A small self-supervised image encoder, trained from scratch: 58.8 epochs.
Rows from block 9 of a small self-supervised image encoder, named by matrix and row number. Rows with one number belong to one neuron. Each number is 50 + 12 x the weight over its row's rms, rounded and kept within 0 to 99. All counts start at 0. After the name is the row's rms in percent of the matrix's.
Before each neuron's rows are labels from the 100 images, of 14848, where the neuron reaches its highest value: "lies over" is the class under the peak; "strongest on" is what is common among them. Only what is clearly more common there than usual is listed. The data: drawings of small networks of dots and links.
# fc1: MLP up (model.blocks.9.mlp.fc1.weight, 640x160), inputs 27-53
# fc2: MLP down (model.blocks.9.mlp.fc2.weight, 160x640, transposed), outputs 27-53

lies over: link
strongest on: complete; nine dots; white dots
fc1.364 114:38 32 39 61 40 45 41 47 76 55 33 45 46 38 50 50 49 61 53 48 60 67 78 29 42 55 41
fc2.364 125:38 64 51 35 19 65 77 35 52 54 48 39 54 41 38 76 25 52 61 40 59 76 57 43 42 59 42

lies over: link
strongest on: white dots; complete
fc1.41 106:55 32 72 49 67 47 55 54 77 45 61 28 67 67 41 51 48 36 50 34 56 71 48 34 26 39 15
fc2.41 097:73 81 53 47 44 51 43 51 76 61 69 75 47 67 46 57 44 37 51 44 54 64 57 26 47 71 40

lies over: link
strongest on: laid out on a circle; ladder; orange dots; kind: tree
fc1.293 098:50 51 38 39 63 60 48 40 32 55 71 45 58 52 71 40 49 61 46 48 55 83 59 57 29 37 49
fc2.293 101:39 47 35 57 63 50 74 48 44 47 61 54 75 61 59 57 59 45 34 41 53 31 58 41 59 47 50

lies over: link
strongest on: white dots
fc1.263 097:51 49 49 23 49 38 50 56 73 55 48 54 60 37 40 52 43 24 64 51 69 53 40 45 28 52 68
fc2.263 099:45 45 48 69 56 50 37 59 52 38 49 46 33 67 42 70 55 62 42 46 48 66 68 64 46 51 43

lies over: link
strongest on: complete
fc1.280 107:45 58 46 37 33 42 53 55 54 48 69 41 39 48 40 46 52 48 69 47 56 46 45 25 52 65 34
fc2.280 081:54 68 30 69 38 45 54 40 59 52 47 49 37 44 46 59 32 26 49 47 53 37 47 50 71 57 66

lies over: link
strongest on: red dots
fc1.96 125:45 22 49 51 60 55 50 68 44 54 50 63 51 73 40 40 67 84 39 35 49 48 47 52 47 53 58
fc2.96 100:52 44 59 51 57 60 53 44 34 78 57 59 45 45 41 69 35 37 60 62 67 39 55 47 41 55 39

lies over: link
strongest on: green dots; white dots
fc1.491 115:39 31 44 51 71 49 48 48 60 37 60 51 38 66 47 59 60 36 50 32 39 79 49 32 21 40 46
fc2.491 086:45 63 47 37 67 55 28 44 67 53 78 62 57 61 57 58 36 23 52 69 42 70 52 47 49 60 30

lies over: link
strongest on: two groups; orange dots
fc1.492 096:50 53 48 39 33 43 17 48 46 66 47 46 45 36 40 60 57 54 48 59 42 62 39 55 48 63 52
fc2.492 074:58 41 47 44 68 50 43 39 35 63 48 52 51 60 51 35 63 51 43 48 61 29 56 25 47 63 58

lies over: link
strongest on: laid out on a circle; star
fc1.51 099:48 31 31 49 71 64 66 42 33 34 45 61 72 31 59 34 59 56 42 57 74 58 54 52 49 38 54
fc2.51 082:49 46 46 45 34 35 45 57 56 63 47 41 41 47 32 72 67 44 51 53 44 22 44 39 49 30 49

lies over: link
strongest on: two groups
fc1.244 100:24 57 61 66 60 54 47 63 43 64 47 49 16 41 47 72 62 55 45 52 28 61 43 53 33 57 58
fc2.244 094:60 73 46 50 46 41 40 40 39 49 51 46 51 30 36 51 69 47 68 64 38 36 55 26 53 48 51

lies over: link
strongest on: eight dots; wheel; orange dots
fc1.32 099:64 54 35 70 57 32 40 42 47 54 84 56 65 35 53 53 22 45 53 80 43 58 37 48 38 67 49
fc2.32 080:52 77 43 42 75 60 29 27 41 33 61 64 50 58 60 61 61 46 60 45 40 57 58 36 58 57 47

lies over: link
strongest on: white dots; complete
fc1.391 093:26 28 47 44 46 55 64 45 43 45 66 64 49 50 42 52 33 45 54 43 55 49 45 51 33 62 38
fc2.391 079:50 80 43 56 65 34 39 45 53 56 33 53 53 62 35 59 40 38 40 62 52 67 64 34 29 33 26

lies over: link
strongest on: black dots; complete
fc1.405 095:58 26 36 33 35 48 34 62 54 41 61 51 48 43 52 63 61 39 54 49 40 38 70 65 35 59 37
fc2.405 121:42 57 34 58 39 62 23 37 46 56 39 60 34 59 45 41 53 45 46 45 50 37 54 61 49 43 52

lies over: link
strongest on: blue dots; complete; purple dots
fc1.426 091:57 58 46 49 45 44 55 42 39 65 46 53 72 31 44 31 57 33 40 50 33 61 41 11 53 54 68
fc2.426 066:42 58 49 50 42 68 36 57 55 42 34 48 56 62 53 69 66 57 43 60 51 38 75 58 54 49 48

lies over: link
strongest on: complete
fc1.222 120:48 65 59 44 44 71 57 44 45 41 42 28 59 37 55 55 45 63 50 31 69 44 53 51 58 53 43
fc2.222 107:36 61 55 51 70 38 60 75 39 27 54 53 75 64 42 41 61 57 64 65 45 36 35 44 62 37 43

lies over: link
strongest on: laid out on a circle; ladder; eight dots; dot colour: purple
fc1.446 100:38 59 66 53 68 59 16 29 47 32 28 74 48 56 43 47 44 22 72 56 63 24 52 57 37 56 57
fc2.446 115:64 50 55 55 30 49 86 45 49 43 55 58 46 54 53 38 35 55 35 51 62 46 41 63 49 53 40

lies over: link
strongest on: nine dots; complete; green dots
fc1.515 100:45 51 54 44 37 45 32 34 66 61 61 43 37 64 48 56 48 51 59 47 57 65 60 51 29 52 59
fc2.515 080:56 56 34 35 65 58 58 53 63 59 62 43 49 56 59 44 57 50 46 54 57 61 30 48 45 31 61

lies over: link
strongest on: complete; nine dots
fc1.417 098:63 57 60 29 42 51 41 46 55 34 47 37 58 56 68 40 44 45 63 38 67 62 36 55 57 50 50
fc2.417 097:59 49 37 87 39 71 70 56 71 69 32 53 41 43 54 62 57 41 51 52 32 60 37 45 66 42 50

lies over: link
strongest on: complete
fc1.320 105:46 42 54 51 50 40 61 53 81 44 53 50 33 44 48 46 58 26 67 38 40 65 35 60 74 50 38
fc2.320 096:39 59 52 58 61 55 24 67 59 40 46 49 51 46 52 70 28 60 61 46 63 63 55 45 56 56 58

lies over: link
strongest on: complete; nine dots; orange dots
fc1.98 097:44 58 48 38 59 50 46 38 75 41 48 37 59 50 59 50 71 51 37 36 42 82 58 53 25 70 57
fc2.98 082:66 62 41 52 33 64 35 32 56 39 48 44 29 46 38 72 59 30 52 36 61 66 28 47 39 61 62

lies over: link
strongest on: complete; laid out on a circle; nine dots; dot colour: pink
fc1.199 103:50 33 54 51 38 48 45 43 39 58 39 61 64 68 61 51 45 41 66 67 43 56 42 44 57 46 50
fc2.199 099:49 63 43 59 36 63 69 49 42 81 39 54 52 55 37 72 12 68 52 68 44 65 53 47 40 56 63

lies over: dot
strongest on: purple dots
fc1.242 096:41 65 35 76 54 50 31 46 45 42 50 50 44 22 43 59 45 61 42 60 24 40 48 47 58 66 64
fc2.242 071:42 55 24 45 27 60 52 47 36 63 64 37 56 64 36 45 37 20 38 45 60 51 46 60 48 58 37

lies over: link
strongest on: laid out on a circle; dots: eight; ladder; purple dots
fc1.53 093:47 49 37 19 35 49 49 64 30 44 31 46 35 50 54 48 39 65 48 55 48 38 40 28 39 35 62
fc2.53 101:47 48 56 60 41 36 50 50 74 30 35 44 43 63 18 56 52 37 61 38 59 61 59 65 64 36 52

lies over: link
strongest on: complete
fc1.93 103:35 68 57 55 20 73 40 51 58 30 41 77 55 57 66 49 43 30 50 84 62 53 64 44 38 51 40
fc2.93 100:38 29 44 64 55 20 50 63 51 52 47 39 47 46 57 49 44 66 38 34 52 34 58 45 35 38 58

lies over: link
strongest on: grey dots
fc1.236 106:59 32 52 50 43 50 33 42 60 59 57 48 30 23 44 37 58 64 50 54 59 50 45 60 49 53 46
fc2.236 053:49 37 42 53 57 48 46 44 42 38 32 42 45 71 64 44 66 46 61 50 36 39 28 55 57 51 57

lies over: dot
strongest on: nine dots; black dots
fc1.56 103:63 42 43 56 38 49 52 25 43 46 54 51 43 44 68 61 34 49 60 33 65 41 57 61 70 37 63
fc2.56 105:45 41 42 46 58 64 27 51 56 38 35 53 69 52 53 56 53 28 47 61 52 53 35 48 62 76 32

lies over: link
strongest on: complete; grey dots; green dots
fc1.306 105:51 46 55 49 64 79 58 37 38 54 46 45 51 43 46 39 57 72 71 44 53 46 38 51 43 63 68
fc2.306 186:42 62 37 37 69 30 44 52 59 47 52 61 48 62 60 47 45 41 28 53 54 55 77 48 49 37 32

lies over: link
strongest on: orange dots
fc1.69 112:73 48 67 44 50 50 48 48 67 64 58 57 48 63 34 53 54 49 50 57 50 56 59 35 25 59 42
fc2.69 088:39 61 50 60 59 48 42 62 68 35 40 53 52 33 45 61 38 42 56 33 58 31 40 52 57 75 58

lies over: link
strongest on: complete; laid out on a circle; nine dots
fc1.313 098:48 32 61 29 52 49 55 39 25 53 29 45 49 57 47 53 55 49 54 62 44 41 43 34 51 40 42
fc2.313 087:49 67 32 51 32 62 52 43 20 62 64 58 60 55 27 66 27 62 39 62 47 62 47 61 49 50 51

lies over: link
strongest on: complete; white dots
fc1.155 097:53 44 49 64 52 49 41 48 53 63 64 65 59 55 36 38 54 60 58 40 64 41 28 61 58 76 30
fc2.155 099:42 44 61 46 46 57 59 40 42 33 32 42 37 35 54 62 27 59 55 56 44 56 68 44 54 45 38

lies over: link
strongest on: laid out on a circle; complete
fc1.582 107:45 69 68 27 56 48 23 63 67 48 53 59 59 60 63 59 62 50 69 42 63 53 30 49 46 26 49
fc2.582 131:47 35 49 49 54 57 60 41 28 31 47 55 56 72 54 41 63 56 45 75 45 54 41 53 44 39 54

lies over: link
strongest on: complete; nine dots; orange dots
fc1.431 103:49 48 53 63 39 53 59 52 46 44 43 50 38 41 46 57 35 79 34 67 29 64 68 50 34 69 49
fc2.431 076:65 60 35 52 64 47 27 52 54 71 59 54 53 49 50 65 48 33 69 39 48 49 45 41 44 63 33

lies over: link
strongest on: complete; nine dots; pink dots
fc1.564 096:55 59 22 41 48 58 58 55 60 51 54 30 29 52 65 72 59 33 58 53 24 65 39 45 49 59 60
fc2.564 093:64 39 84 67 45 57 56 30 36 38 42 58 53 71 50 39 48 54 57 51 58 50 56 46 48 50 37